config.yaml
time_shift_ms: 50
spec_augment: false
output_stride: 2
norm: "layernorm"
mlp_ratio: 2.67
residual_init: "zero_last"
optimizer: "adamw"
lr: 0.0016
beta1: 0.85
grad_clip: 0.5
steps: 11400
batch_size: 512
decay_fraction: 0.3
weight_decay: 0.2
Rows from block 3, named by matrix and row number. Rows with one number belong to one neuron. Each number is 200 + 30 x the weight over its row's rms, rounded and kept within 0 to 999. All counts start at 0. After the name is the row's rms in percent of the matrix's.
# u: gMLP up (value half) (model.blocks.3.mixer.u.weight, 512x384), inputs 256-383
# v: gMLP up (gate half) (model.blocks.3.mixer.v.weight, 512x384), inputs 256-383
# out: gMLP down (model.blocks.3.mixer.out.weight, 384x512, transposed), outputs 256-383
u.130,094,196,213,167,189,205,149,221,147,195,241,205,259,238,196,212,221,209,217,216,223,225,198,199,233,189,228,192,179,207,219,227,187,131,196,291,241,228,185,184,207,148,198,159,181,185,157,192,208,195,204,186,214,217,252,219,190,197,210,216,210,186,155,258,195,146,167,205,211,186,205,195,219,197,206,229,258,212,162,155,179,166,232,218,238,211,111,146,215,208,211,201,169,191,196,206,186,223,210,167,242,192,202,234,214,238,190,184,204,172,224,169,199,201,217,221,159,243,179,176,242,193,238,149,152,169,231,209,211
v.130,081,241,191,189,161,198,225,178,207,190,170,182,172,185,178,145,229,202,185,160,150,163,226,208,184,214,239,132,209,184,170,133,204,243,220,191,186,169,222,211,188,226,238,245,215,227,185,150,212,202,188,237,221,196,240,179,230,190,212,214,300,245,225,191,204,229,171,233,153,188,197,165,183,307,210,209,180,202,211,210,203,214,201,151,172,222,166,212,191,179,170,197,242,180,200,212,264,195,187,209,210,221,186,230,187,241,183,214,223,209,192,220,221,208,240,218,187,194,194,157,245,219,214,228,225,261,254,183,181
out.130,087,192,193,153,186,200,204,217,249,140,214,228,197,190,138,207,189,185,236,193,213,199,188,238,120,212,224,224,208,203,224,170,180,210,215,191,190,229,197,169,231,205,194,193,205,207,184,276,179,234,170,212,135,246,134,171,120,180,291,229,167,227,157,207,227,216,255,206,203,244,210,199,239,151,197,147,193,184,250,234,229,173,195,223,207,183,203,210,186,250,189,172,196,143,201,181,205,140,227,246,225,178,223,220,147,223,189,219,199,191,215,203,179,192,173,268,250,206,181,212,214,207,185,197,210,157,225,209,215
u.131,094,194,205,139,185,164,203,221,198,187,230,236,195,167,248,190,187,225,173,225,216,193,178,191,199,200,220,177,182,235,223,263,284,186,196,205,176,222,195,150,165,188,190,149,188,210,232,155,176,175,268,206,205,231,190,204,183,204,99,224,186,163,203,204,190,185,184,149,232,197,250,230,209,197,169,187,201,233,208,182,248,139,186,234,272,225,132,215,177,192,196,178,193,171,197,146,151,204,240,136,206,179,153,234,179,172,234,185,207,194,233,236,182,218,186,240,184,261,156,181,186,226,222,194,135,211,219,273,192
v.131,112,162,210,237,208,243,153,224,196,169,231,174,197,206,224,225,196,137,154,218,184,235,167,198,215,241,243,170,166,190,186,205,222,232,209,189,203,225,185,224,191,196,234,208,154,159,230,184,217,190,178,214,174,222,194,215,234,169,210,205,224,234,259,182,208,174,245,236,127,179,228,159,178,215,247,174,219,203,173,154,177,226,212,148,146,152,222,235,177,181,221,131,193,195,175,223,125,195,195,211,234,236,183,230,200,138,172,198,193,255,169,239,183,273,167,192,239,229,194,219,169,219,151,249,221,175,217,161,216
out.131,076,155,231,258,234,215,225,157,208,201,256,170,222,242,211,159,259,181,229,222,196,212,184,198,224,210,203,189,162,154,221,204,184,218,174,203,211,196,176,218,189,190,162,186,190,187,257,201,227,212,179,205,224,192,197,211,258,207,201,231,258,171,181,249,189,215,172,190,238,191,205,252,223,151,272,217,195,263,145,181,178,154,224,212,203,270,146,206,240,196,254,191,186,178,182,211,206,194,177,231,199,241,206,170,170,125,209,196,222,203,241,239,204,167,187,194,199,160,218,156,213,206,209,201,243,165,198,160,192
u.132,097,188,199,240,226,191,175,167,188,163,158,248,167,229,197,187,183,190,235,172,220,229,239,182,232,170,172,248,192,176,194,166,130,151,215,297,165,188,193,209,229,228,210,174,218,178,137,203,188,202,190,229,188,229,230,172,161,191,249,219,167,220,190,240,147,158,213,209,181,175,179,175,252,191,222,214,218,182,234,210,193,216,247,167,187,211,184,154,214,160,218,177,181,215,247,187,230,223,182,186,224,204,232,253,221,210,211,184,249,181,214,184,243,150,235,232,177,210,160,182,240,202,218,187,182,201,233,197,164
v.132,106,208,206,209,154,199,206,153,164,180,181,222,219,212,202,170,232,246,237,203,172,169,228,189,191,155,170,187,228,173,197,177,197,175,200,246,183,220,224,224,189,201,229,153,221,225,195,201,160,175,172,218,139,209,198,253,143,192,195,185,197,199,176,218,196,157,209,196,224,227,191,179,229,191,118,225,224,247,242,186,223,196,153,150,245,194,153,198,240,186,162,230,198,167,216,252,213,199,216,168,190,186,232,196,232,214,212,195,212,148,250,228,241,94,234,187,141,161,137,241,193,173,195,146,191,228,185,173,189
out.132,101,193,201,145,213,201,150,189,270,159,242,239,174,207,184,156,285,185,172,264,179,243,189,212,185,186,228,187,164,198,215,226,220,253,176,205,174,189,210,210,235,197,163,192,183,220,208,163,209,199,185,231,159,253,224,185,207,238,241,208,158,196,197,159,202,212,217,199,171,168,206,204,226,254,257,209,242,202,233,185,175,227,203,243,150,192,195,143,189,224,255,211,196,244,166,156,191,174,200,168,220,210,212,205,209,198,244,182,222,206,221,247,192,211,174,284,206,184,210,173,189,237,189,227,190,201,248,188,171
u.133,107,171,157,239,191,221,219,197,215,168,165,207,224,225,200,193,208,176,231,174,145,234,196,184,140,205,131,245,190,187,195,222,225,205,171,216,133,165,198,170,247,224,182,216,245,169,216,223,218,248,185,180,160,198,164,185,157,272,229,210,198,236,156,206,191,236,262,198,215,246,198,216,205,143,212,184,174,157,254,234,216,195,191,179,254,235,219,225,179,193,232,196,204,181,208,189,189,197,216,186,210,181,148,214,213,222,167,199,124,192,123,207,204,200,270,245,168,209,205,161,265,209,185,218,171,217,172,253,207
v.133,111,204,247,211,278,180,151,223,220,200,237,219,142,230,141,232,229,232,179,213,215,251,176,218,252,172,250,138,210,187,220,207,164,211,180,189,222,218,186,237,158,170,221,169,216,224,202,244,192,145,222,213,175,194,273,219,123,152,212,158,200,139,172,160,218,194,162,242,278,251,207,231,214,214,215,147,207,211,245,202,187,176,205,178,208,150,206,222,227,189,180,214,205,221,201,238,228,225,183,226,196,173,225,178,235,227,194,185,227,161,240,161,175,126,144,164,221,230,213,237,181,179,237,119,185,150,214,190,215
out.133,102,184,263,264,207,218,158,201,178,179,158,152,249,205,203,194,194,237,192,216,214,144,210,204,230,188,197,170,152,188,171,247,244,202,238,197,222,231,244,264,204,202,204,174,177,169,171,185,208,201,193,157,208,232,177,153,236,212,137,204,181,168,256,240,242,188,229,181,208,180,219,183,192,238,216,152,167,215,205,150,181,202,195,243,180,226,178,181,223,154,240,221,169,167,195,206,131,202,135,180,221,273,206,137,250,220,200,167,190,181,185,238,180,181,236,259,232,195,215,203,176,183,212,183,199,196,196,237,209
u.134,080,173,160,221,173,181,171,222,137,209,213,229,186,187,142,175,194,166,164,229,228,229,223,216,248,191,227,173,224,218,248,201,176,155,194,224,207,205,175,191,174,292,167,204,156,243,192,225,180,177,206,193,233,201,242,234,186,261,167,220,208,206,184,207,171,175,165,190,195,195,209,220,172,209,183,223,178,189,247,187,185,198,221,239,218,195,196,163,213,214,172,199,208,199,234,149,224,221,172,188,223,245,195,173,206,227,205,227,162,217,170,226,210,184,230,186,224,229,207,190,242,140,171,193,174,140,203,214,225
v.134,070,214,193,232,198,170,258,232,176,198,152,176,186,226,127,240,150,186,199,224,233,190,280,184,160,186,197,187,240,209,205,189,133,181,204,215,217,197,154,218,123,233,142,270,253,214,184,215,174,202,144,203,223,220,181,248,178,236,178,223,171,205,163,198,163,190,163,188,173,252,231,160,189,164,171,201,173,174,189,190,217,190,186,194,204,244,193,167,213,253,185,250,194,179,209,172,230,244,187,214,157,242,211,164,140,251,247,225,168,217,193,200,265,168,204,174,220,207,175,198,240,159,171,192,198,151,165,193,214
out.134,078,182,235,190,177,224,144,189,217,175,186,239,178,182,175,178,217,199,213,231,162,204,261,193,208,214,194,170,280,158,248,189,187,204,183,181,220,270,213,264,209,184,248,235,185,230,148,128,209,177,201,199,190,203,165,215,226,217,241,224,196,218,198,146,146,197,188,219,186,193,207,208,194,268,175,199,211,220,228,177,160,231,143,141,214,234,153,158,204,191,216,248,183,233,188,247,206,171,203,153,217,193,263,239,187,249,195,254,192,160,179,223,175,191,203,210,204,167,230,225,203,174,202,187,188,189,239,158,220
u.135,101,222,194,177,163,214,178,207,155,245,218,179,172,174,152,181,220,154,176,238,244,190,189,217,231,271,174,198,221,223,202,195,225,201,208,159,245,207,250,207,141,235,143,169,192,176,203,222,197,215,197,223,245,134,203,244,228,233,155,189,172,210,211,223,203,201,171,177,151,196,246,198,204,227,198,244,221,284,176,180,160,205,174,182,230,171,248,234,194,206,203,234,245,185,198,210,204,219,178,177,226,208,189,189,158,224,248,214,125,247,220,222,208,236,174,193,237,183,188,228,173,182,206,251,202,205,187,193,211
v.135,106,210,207,172,189,183,195,204,218,214,227,198,176,169,195,228,278,215,210,211,220,146,199,203,225,212,183,193,201,222,208,198,235,168,184,174,217,170,223,204,176,206,185,136,166,207,159,218,171,159,201,262,185,166,169,241,141,186,188,188,195,143,148,202,249,228,156,217,247,233,178,322,177,191,153,218,248,250,214,199,192,181,193,237,220,169,205,137,215,218,155,230,182,249,188,222,218,181,239,245,214,133,223,168,214,238,191,186,189,189,212,209,145,173,176,190,203,180,197,270,187,142,179,149,210,173,222,235,229
out.135,108,161,203,217,209,225,214,204,231,158,225,168,242,195,182,169,202,193,172,192,173,207,255,229,185,138,259,188,223,167,194,249,176,242,219,246,210,215,199,174,237,165,228,266,189,235,221,209,218,151,189,124,272,194,201,232,213,199,229,218,230,239,195,172,172,150,212,222,200,169,212,166,208,174,173,202,228,180,217,218,217,207,209,177,204,247,170,240,162,241,179,199,197,203,212,197,181,163,231,168,220,199,200,250,179,187,194,209,215,163,263,233,230,225,225,171,165,207,215,189,206,206,273,183,180,189,239,182,171
u.136,106,201,267,254,201,177,219,189,238,186,152,226,186,220,177,174,221,215,153,158,181,220,230,236,205,188,175,203,232,179,180,181,218,248,199,202,220,192,248,259,221,199,209,223,184,185,170,222,182,222,223,167,174,197,215,174,153,203,265,206,156,199,174,227,188,260,232,210,198,247,198,192,228,150,238,207,159,155,250,191,204,184,241,189,237,177,243,205,178,220,244,200,141,175,181,239,204,235,223,229,203,180,232,171,182,247,168,202,171,193,160,196,192,112,185,204,177,188,211,209,199,166,185,205,213,154,240,216,178
v.136,108,258,213,136,202,189,220,175,201,234,140,233,250,226,163,165,201,249,185,187,191,190,217,181,204,189,203,217,223,207,176,196,223,236,212,220,211,204,216,203,212,263,182,219,263,232,219,220,188,208,235,139,167,169,266,203,174,233,247,166,174,192,235,194,153,211,251,193,223,183,156,204,206,180,211,217,208,213,261,229,158,238,185,186,198,179,220,207,194,184,199,213,221,201,194,232,221,222,187,205,146,218,175,172,224,228,183,211,171,192,216,185,216,149,217,228,174,166,214,202,228,186,224,196,207,248,232,218,163
out.136,101,179,175,209,236,223,184,248,242,192,222,196,201,221,227,180,207,200,179,213,199,213,220,226,217,180,167,192,218,204,200,183,214,210,152,211,189,175,193,171,151,148,236,190,161,206,202,156,210,217,226,186,199,185,221,219,230,156,193,143,192,180,145,219,194,216,175,188,216,167,199,216,194,196,247,235,236,151,138,189,212,174,180,204,240,188,185,174,204,208,214,252,166,147,207,172,171,220,263,188,181,175,245,272,193,175,190,149,208,198,234,202,141,220,194,203,200,231,156,199,193,216,187,167,223,141,187,198,259
u.137,104,150,211,228,210,194,165,181,175,212,180,207,245,193,212,251,197,208,189,208,129,228,127,147,183,172,172,249,176,235,156,192,233,196,197,193,178,196,211,188,253,232,168,202,246,201,221,214,222,199,257,146,163,230,205,143,227,193,214,179,207,171,192,144,218,146,305,214,194,241,158,176,174,206,205,217,210,150,191,263,171,164,208,195,183,235,250,207,188,198,180,243,219,235,198,233,227,147,196,236,210,190,192,198,203,181,184,181,231,246,191,203,201,247,252,227,191,192,203,244,257,189,227,181,176,201,186,206,167
v.137,106,249,211,168,203,180,170,152,173,168,252,203,209,204,199,207,237,193,173,207,187,198,229,217,235,185,208,134,210,251,175,200,208,179,246,202,223,185,258,166,183,207,215,160,189,225,158,212,157,173,192,184,174,212,243,185,133,192,182,129,214,130,164,202,211,231,157,206,262,256,218,194,201,201,183,191,209,221,235,209,235,225,197,186,194,196,162,210,171,201,204,212,236,167,199,180,207,213,209,209,184,146,213,188,226,207,201,177,228,175,237,195,190,130,132,213,181,228,179,241,146,172,260,128,190,195,225,198,183
out.137,106,175,225,192,162,212,232,208,204,171,144,146,240,206,218,196,170,192,193,180,154,222,178,156,155,224,177,195,226,142,281,231,220,218,203,222,206,254,153,221,220,192,203,220,196,187,205,183,214,175,244,136,155,174,154,248,213,173,234,226,193,213,178,231,189,210,231,217,150,183,220,176,227,169,180,224,195,197,177,225,225,183,149,187,168,235,241,240,182,194,195,190,199,166,181,224,176,203,206,201,238,251,194,205,153,222,183,269,184,237,157,166,144,196,246,208,229,174,221,226,184,238,138,241,215,191,204,192,235
u.138,090,160,245,268,238,210,172,224,240,202,173,161,212,200,170,206,219,158,139,193,181,262,209,208,211,162,225,182,234,202,190,220,186,234,174,211,166,226,208,231,180,220,138,236,269,228,246,232,208,221,193,157,213,236,207,190,225,147,163,207,191,208,233,186,205,202,223,189,190,189,186,198,164,156,251,165,162,180,176,205,190,144,158,236,229,189,181,195,210,195,193,225,158,199,180,245,225,222,212,230,241,257,225,188,181,240,184,203,206,202,205,221,207,180,230,198,217,189,156,206,229,140,183,181,222,172,218,219,216
v.138,091,247,216,212,164,229,209,212,195,227,247,189,222,177,190,186,214,162,197,220,231,176,218,146,203,191,143,176,170,223,253,217,147,185,219,195,221,179,193,213,161,198,167,205,136,235,156,200,209,171,230,214,202,203,156,223,177,184,209,118,219,171,163,197,209,173,182,176,214,185,204,235,205,217,168,194,195,168,168,210,200,225,155,205,213,207,195,156,224,236,195,232,221,170,236,217,252,203,288,259,194,179,211,211,186,245,207,203,191,146,209,208,222,158,137,180,225,209,170,217,182,188,217,113,223,161,234,205,236
out.138,089,175,229,266,186,128,217,155,218,179,151,204,178,205,179,208,190,192,245,191,144,212,248,195,157,202,161,204,217,145,209,202,158,231,197,207,170,223,197,200,239,182,201,191,241,197,223,214,202,170,192,161,188,154,129,213,195,227,239,238,205,203,240,225,176,166,225,242,217,216,197,200,226,203,219,184,233,254,238,226,217,183,139,182,206,239,177,233,233,198,229,223,200,191,191,227,204,164,182,169,197,194,196,202,191,199,238,288,239,189,175,152,198,181,259,219,170,110,231,167,191,214,144,215,206,248,217,171,159
u.139,098,212,223,223,205,177,177,164,174,135,217,180,202,191,169,174,216,239,191,207,208,242,199,222,242,186,193,222,222,174,192,185,236,187,196,156,226,234,220,244,164,165,254,198,219,228,171,159,181,169,146,248,210,193,171,221,246,220,219,226,199,222,193,189,225,154,181,236,203,194,177,197,199,212,187,235,170,211,204,198,198,171,182,197,254,180,184,252,231,232,161,276,137,186,170,187,139,169,259,152,208,247,228,216,169,261,185,131,218,215,226,169,247,216,209,127,165,166,177,218,200,138,256,215,215,203,181,156,224
v.139,096,236,218,160,256,177,174,242,189,225,156,197,161,218,176,229,211,196,231,212,194,197,207,194,230,185,176,249,199,195,240,209,254,160,239,177,223,167,230,233,183,185,236,192,234,217,126,223,149,210,187,223,192,189,170,220,202,267,146,235,216,197,179,160,202,238,174,171,243,192,188,228,150,202,165,271,208,239,194,207,185,175,229,199,305,239,169,164,224,194,212,206,237,188,170,228,95,179,226,179,240,226,157,204,179,225,252,180,154,218,204,193,218,219,250,197,213,148,174,207,189,245,254,201,175,280,185,195,202
out.139,099,183,171,188,245,179,234,233,268,224,171,226,166,229,178,173,214,180,225,153,196,238,238,208,171,181,200,222,242,168,213,167,178,232,178,219,231,186,193,164,213,204,243,248,169,183,209,231,202,222,246,218,217,183,217,174,202,153,177,192,203,173,149,214,228,175,174,211,266,221,235,187,209,141,178,201,211,177,183,214,262,208,154,196,219,155,205,238,215,234,148,220,218,215,196,187,186,197,273,227,143,136,220,186,192,200,188,179,280,200,230,204,202,205,205,216,232,219,144,221,203,150,200,180,218,141,206,224,190
u.140,100,183,211,200,199,146,236,184,190,230,169,189,209,180,219,232,193,215,175,219,185,202,189,243,220,182,165,190,204,162,193,211,215,199,206,200,193,212,273,203,186,192,242,215,239,196,177,201,122,184,213,186,213,138,195,253,190,228,176,211,174,183,214,196,233,203,163,223,291,220,211,202,146,180,179,237,202,208,203,182,216,208,176,231,224,204,200,200,181,201,228,200,172,188,229,200,87,127,203,176,220,202,147,251,186,209,201,202,165,200,189,186,226,179,231,207,207,172,194,221,198,200,213,223,211,247,219,194,233
v.140,094,212,219,198,225,228,140,197,189,137,272,185,224,214,239,236,168,172,185,158,244,195,147,199,253,192,210,197,154,253,209,196,190,218,218,229,201,214,172,218,203,144,168,156,167,232,187,158,228,191,145,199,202,224,203,193,202,149,234,206,177,174,248,217,255,138,226,190,167,200,191,186,235,216,214,168,218,224,155,206,197,223,209,163,195,209,213,215,239,195,219,175,207,177,193,184,256,216,194,210,207,230,200,180,209,172,201,194,192,220,193,184,175,238,110,203,212,205,233,218,175,223,202,195,235,164,181,207,208
out.140,105,228,206,204,265,181,181,170,214,199,229,216,176,225,163,194,166,160,170,217,257,236,216,169,158,232,287,236,200,194,197,242,167,214,222,221,220,185,191,183,217,191,212,215,168,224,212,184,194,203,246,167,224,244,186,218,151,201,182,194,207,168,168,196,193,176,207,253,208,254,224,180,214,179,172,179,223,239,227,139,238,244,190,213,173,193,218,174,232,177,166,224,218,189,170,223,212,211,186,177,156,176,228,221,231,165,235,178,279,165,228,165,204,248,198,221,234,267,197,235,177,131,211,175,174,218,182,188,200
u.141,088,204,196,151,260,167,149,182,215,166,183,197,202,190,174,187,220,191,189,217,200,153,173,210,228,142,186,176,175,223,205,256,195,145,223,184,199,219,207,204,186,250,204,182,222,220,199,209,191,191,234,204,187,205,185,194,161,197,194,188,167,162,196,258,206,222,194,171,300,213,190,290,203,238,174,194,166,199,185,208,203,190,217,256,282,192,196,197,219,195,204,250,154,240,231,179,177,207,168,200,245,219,221,175,232,208,235,224,207,167,202,207,150,171,233,215,197,227,199,205,245,177,258,106,208,180,234,217,243
v.141,077,168,208,215,180,200,207,182,258,166,231,161,222,211,161,188,190,184,195,165,182,217,175,215,176,199,199,202,242,134,215,161,159,286,132,175,192,192,153,202,206,207,224,250,215,177,232,240,242,252,185,200,214,202,191,172,151,184,233,222,207,252,179,243,197,221,205,202,116,262,178,144,205,148,244,171,159,208,228,226,214,211,182,170,209,209,241,157,212,189,212,228,182,179,211,193,258,256,189,217,205,176,201,197,173,200,156,184,200,210,225,210,185,197,223,186,210,206,149,194,232,204,213,249,187,159,213,190,180
out.141,080,179,190,180,216,231,207,202,214,232,253,179,168,255,229,172,198,174,229,170,266,257,187,191,199,223,202,212,181,192,203,198,187,237,202,199,190,206,167,165,202,169,212,175,166,196,214,175,175,200,191,229,207,236,229,231,212,237,237,214,210,207,155,206,214,190,212,187,188,207,223,207,182,163,199,149,213,217,175,186,181,230,169,218,161,187,195,179,157,209,193,173,220,218,182,140,176,170,212,151,244,190,169,269,200,175,218,206,205,215,127,253,176,250,165,208,186,216,246,238,134,200,165,211,127,224,194,191,210
u.142,099,155,173,211,184,205,193,165,181,270,260,199,239,202,149,160,216,164,229,230,217,254,178,161,196,168,224,166,238,220,206,226,186,219,185,206,196,187,185,193,208,174,186,222,257,212,261,223,190,201,190,225,283,232,207,148,209,259,146,188,224,167,183,230,216,225,194,134,222,240,257,213,167,167,191,156,138,189,162,236,218,215,168,218,171,207,226,240,165,213,227,200,196,169,230,189,211,220,176,178,186,208,180,170,191,176,215,193,230,183,208,195,246,208,172,185,241,223,177,157,173,159,175,201,177,204,167,211,231
v.142,100,230,234,206,155,157,239,187,203,181,150,242,180,186,171,219,224,201,191,159,188,171,202,189,171,179,158,163,223,246,186,222,216,202,173,210,209,177,206,202,208,185,182,206,235,225,195,211,159,203,227,242,170,224,187,230,145,173,190,201,218,193,157,210,220,224,221,155,214,260,219,207,199,155,188,197,161,182,237,221,214,208,226,187,190,252,201,209,175,224,221,175,196,138,235,183,202,217,178,169,212,157,208,167,184,229,192,185,211,140,199,211,218,106,142,238,240,201,126,195,184,193,200,207,232,203,183,276,254
out.142,095,160,176,177,227,183,213,188,161,161,200,121,205,186,232,166,205,193,166,184,210,257,215,174,235,214,242,180,182,200,213,196,191,197,258,195,183,208,184,201,142,200,253,182,197,223,241,222,233,194,160,181,267,207,157,239,238,194,153,187,196,175,186,234,240,188,196,188,219,157,197,220,186,161,240,194,174,166,194,182,211,186,181,232,221,214,182,240,159,210,199,171,184,210,215,188,217,208,241,218,171,226,172,223,209,142,216,181,202,177,228,203,251,242,191,152,226,205,256,195,155,215,173,234,238,173,217,153,224
u.143,102,245,148,196,227,190,199,156,194,214,189,192,247,236,244,182,192,144,163,183,165,194,217,166,192,247,192,172,202,210,166,216,207,161,189,187,224,181,218,193,180,216,171,222,183,212,219,170,242,228,195,166,280,150,206,192,160,231,229,127,183,218,219,184,168,196,225,212,189,169,196,173,210,206,212,227,205,164,236,238,215,260,209,182,215,203,235,190,183,156,166,217,198,195,180,194,209,189,229,250,172,192,192,202,187,202,154,197,151,223,200,184,173,181,201,213,193,226,215,199,252,197,256,175,253,223,208,200,161
v.143,102,198,191,159,183,193,227,247,252,192,195,218,142,227,195,215,217,212,206,200,221,218,245,221,250,186,220,245,182,174,219,204,183,194,226,182,197,202,216,200,234,192,224,192,120,202,191,219,190,153,212,230,185,248,246,171,171,195,204,196,180,151,171,205,221,215,151,214,228,202,233,215,235,177,200,217,263,191,191,193,191,176,197,211,175,171,181,228,197,243,193,200,191,262,196,204,217,217,236,225,257,115,207,201,211,151,198,179,209,207,223,250,207,197,146,182,208,194,219,268,136,204,175,155,212,160,166,215,204
out.143,100,223,188,194,165,193,247,216,196,211,240,188,250,119,228,184,124,181,183,203,181,153,190,180,200,193,210,179,158,206,200,235,216,191,215,229,162,224,191,196,209,246,187,199,201,218,204,175,241,211,217,235,235,195,147,224,214,160,149,239,233,173,248,178,233,157,219,163,244,178,190,206,174,211,164,237,227,153,225,224,297,158,202,205,181,269,236,189,176,178,192,156,161,196,191,199,165,172,199,223,135,244,187,140,209,217,198,203,205,143,182,191,180,138,183,232,198,179,204,218,197,182,173,187,210,159,176,227,177
u.144,105,191,215,143,222,219,168,235,242,182,205,204,173,146,211,189,175,164,228,171,186,193,190,225,202,223,226,186,217,162,270,198,187,165,219,209,221,211,168,194,168,213,213,191,114,207,228,163,232,240,197,240,184,196,237,179,190,153,178,207,205,246,179,157,148,191,152,180,163,174,226,183,251,247,195,171,229,247,218,236,248,207,230,161,216,191,197,192,201,172,184,207,213,155,243,160,219,218,227,206,217,254,224,213,203,180,239,178,234,211,175,173,223,182,205,233,197,248,182,179,185,251,179,195,254,230,222,201,176
v.144,110,167,197,155,204,218,195,163,221,198,184,276,190,201,199,221,189,211,226,192,197,186,247,191,223,207,209,208,190,181,259,215,175,111,202,291,194,200,188,182,176,232,160,173,173,178,181,229,203,162,186,214,178,174,270,184,129,244,203,223,227,197,157,160,161,137,198,228,200,252,168,199,213,182,179,184,276,224,237,193,239,184,240,188,225,198,204,176,202,174,161,186,215,251,235,142,209,197,218,199,211,205,217,220,216,223,177,198,193,201,208,212,216,173,190,225,213,273,230,184,218,203,201,160,142,194,188,243,168
out.144,121,182,197,180,195,209,276,181,207,202,219,206,178,164,189,217,252,169,227,200,166,191,216,184,161,219,183,198,215,190,182,167,236,203,220,185,222,210,229,169,195,200,173,230,211,179,167,222,182,257,197,189,202,177,164,274,175,192,219,240,234,176,188,208,265,238,212,270,218,281,170,166,223,221,174,165,206,212,184,146,252,182,184,169,218,200,241,188,179,217,180,203,209,192,211,212,231,199,190,176,192,124,158,211,166,219,205,176,170,203,194,204,178,228,165,250,208,196,247,212,197,172,217,187,211,163,157,216,215
u.145,088,155,214,228,190,173,201,198,231,198,239,267,180,188,186,249,240,250,180,199,185,230,181,220,231,127,250,149,265,169,199,198,196,235,132,200,191,193,197,196,197,191,237,209,214,240,254,196,161,227,244,197,190,206,230,226,150,123,184,173,204,178,151,217,226,159,175,215,243,144,153,171,206,161,162,202,192,217,241,228,195,206,143,177,182,183,239,236,197,185,139,219,194,209,255,245,205,220,232,173,176,134,199,204,198,233,218,251,208,148,222,160,147,153,195,170,203,174,170,184,210,145,162,174,203,149,165,189,216
v.145,098,201,152,256,219,209,206,259,199,230,223,204,206,188,219,204,195,191,205,217,251,198,207,239,184,154,199,208,185,201,208,220,198,208,219,220,194,175,193,206,189,185,230,175,210,189,197,203,125,167,225,221,194,234,202,227,203,188,190,185,213,156,188,230,216,207,178,177,300,225,228,246,191,210,213,198,249,229,213,160,194,166,151,200,203,164,175,204,212,192,223,171,196,189,174,222,179,199,202,181,205,199,187,201,233,195,225,120,154,169,191,217,193,195,166,150,178,220,190,234,151,166,162,163,118,181,152,191,264
out.145,094,197,214,240,189,198,201,155,197,189,208,247,215,238,163,181,228,179,229,212,211,209,252,162,195,210,166,171,199,200,189,167,182,254,182,217,195,227,232,210,215,182,184,225,243,190,222,239,207,235,186,160,214,180,202,193,212,298,176,201,183,189,241,205,185,211,222,229,196,270,245,167,193,242,273,150,151,174,213,203,206,210,179,175,271,276,216,200,162,187,161,257,183,165,210,209,198,178,160,231,220,244,206,152,227,198,182,258,242,195,171,181,224,154,218,249,206,165,202,100,174,171,233,187,206,232,230,159,134
u.146,102,219,203,199,238,243,232,141,184,216,128,201,222,219,192,176,204,179,163,145,203,155,229,166,220,266,181,164,191,203,202,156,205,238,208,197,244,173,192,246,132,204,145,229,275,196,242,267,227,181,195,152,225,175,176,243,226,172,243,221,198,230,196,144,188,192,215,195,123,196,214,193,170,203,210,216,170,158,213,233,141,211,201,217,174,232,207,203,217,163,150,220,254,199,157,187,255,200,159,207,193,238,227,179,198,231,163,203,177,254,175,222,225,203,179,188,262,177,175,208,171,185,261,236,169,188,195,198,200
v.146,119,180,182,216,168,198,240,164,189,207,178,187,196,182,213,178,216,225,180,179,138,170,262,177,164,207,219,145,196,219,216,198,187,192,230,215,198,180,212,193,186,264,128,166,220,185,249,200,204,209,201,171,207,165,221,116,172,215,198,223,236,182,226,178,202,220,186,218,214,194,206,248,164,244,211,174,177,244,247,188,186,230,231,218,179,228,191,271,191,175,201,204,247,209,201,175,219,205,148,239,229,217,207,187,201,195,255,204,217,191,232,251,201,188,203,180,177,224,207,218,233,183,208,199,191,235,172,237,149
out.146,113,183,171,210,218,220,179,199,186,193,210,227,140,192,238,205,164,193,216,220,227,247,149,202,234,197,227,260,180,212,159,233,207,235,187,183,202,205,188,191,214,140,214,203,146,199,208,175,199,177,226,203,161,197,197,223,219,117,217,169,193,209,204,192,194,222,223,226,183,220,192,190,246,227,182,217,225,166,186,165,199,172,218,234,205,153,207,262,170,228,240,156,198,219,238,190,176,238,242,201,223,139,223,215,197,206,190,212,188,184,144,197,125,155,175,241,247,214,227,197,202,244,190,183,226,179,199,165,202
u.147,116,182,241,235,208,181,172,224,204,232,164,218,157,166,160,209,189,220,173,185,214,214,190,227,170,216,265,196,241,187,140,157,242,241,229,139,249,194,188,251,172,176,256,234,225,219,226,195,160,200,199,243,253,171,174,165,195,195,194,175,258,206,209,212,226,228,208,254,181,168,205,143,219,175,221,191,177,198,210,230,195,191,148,158,227,202,226,258,167,224,190,221,182,180,178,227,161,215,211,173,184,202,251,229,171,214,171,152,224,231,207,118,187,229,248,213,239,187,214,251,211,168,196,208,208,251,205,150,176
v.147,108,174,188,155,175,231,229,199,229,221,158,275,204,190,194,145,227,165,245,192,182,247,207,211,226,190,183,242,187,193,294,244,183,152,175,259,174,168,186,152,180,215,111,200,216,187,182,233,242,176,196,217,219,183,264,228,191,237,220,215,188,209,163,141,172,214,170,199,183,190,175,248,184,206,174,229,200,185,184,198,227,150,245,176,232,183,164,174,249,173,194,190,178,235,218,223,241,197,231,234,212,212,157,178,193,238,211,222,194,200,193,200,222,168,222,193,173,215,188,179,241,206,193,198,199,209,209,308,219
out.147,121,212,157,195,253,270,204,207,199,201,185,154,205,185,253,194,165,136,171,162,209,128,224,189,240,191,210,183,201,182,252,251,198,184,218,270,189,192,227,195,241,221,152,169,249,138,179,166,220,184,147,245,186,168,212,196,240,226,211,194,182,250,224,166,173,148,238,206,149,160,175,262,148,206,199,182,222,254,196,202,191,187,152,209,239,226,222,202,242,166,182,191,237,245,192,241,233,235,218,188,163,155,191,160,239,200,229,181,161,205,202,187,204,244,209,211,134,185,205,207,181,212,205,225,194,221,196,267,198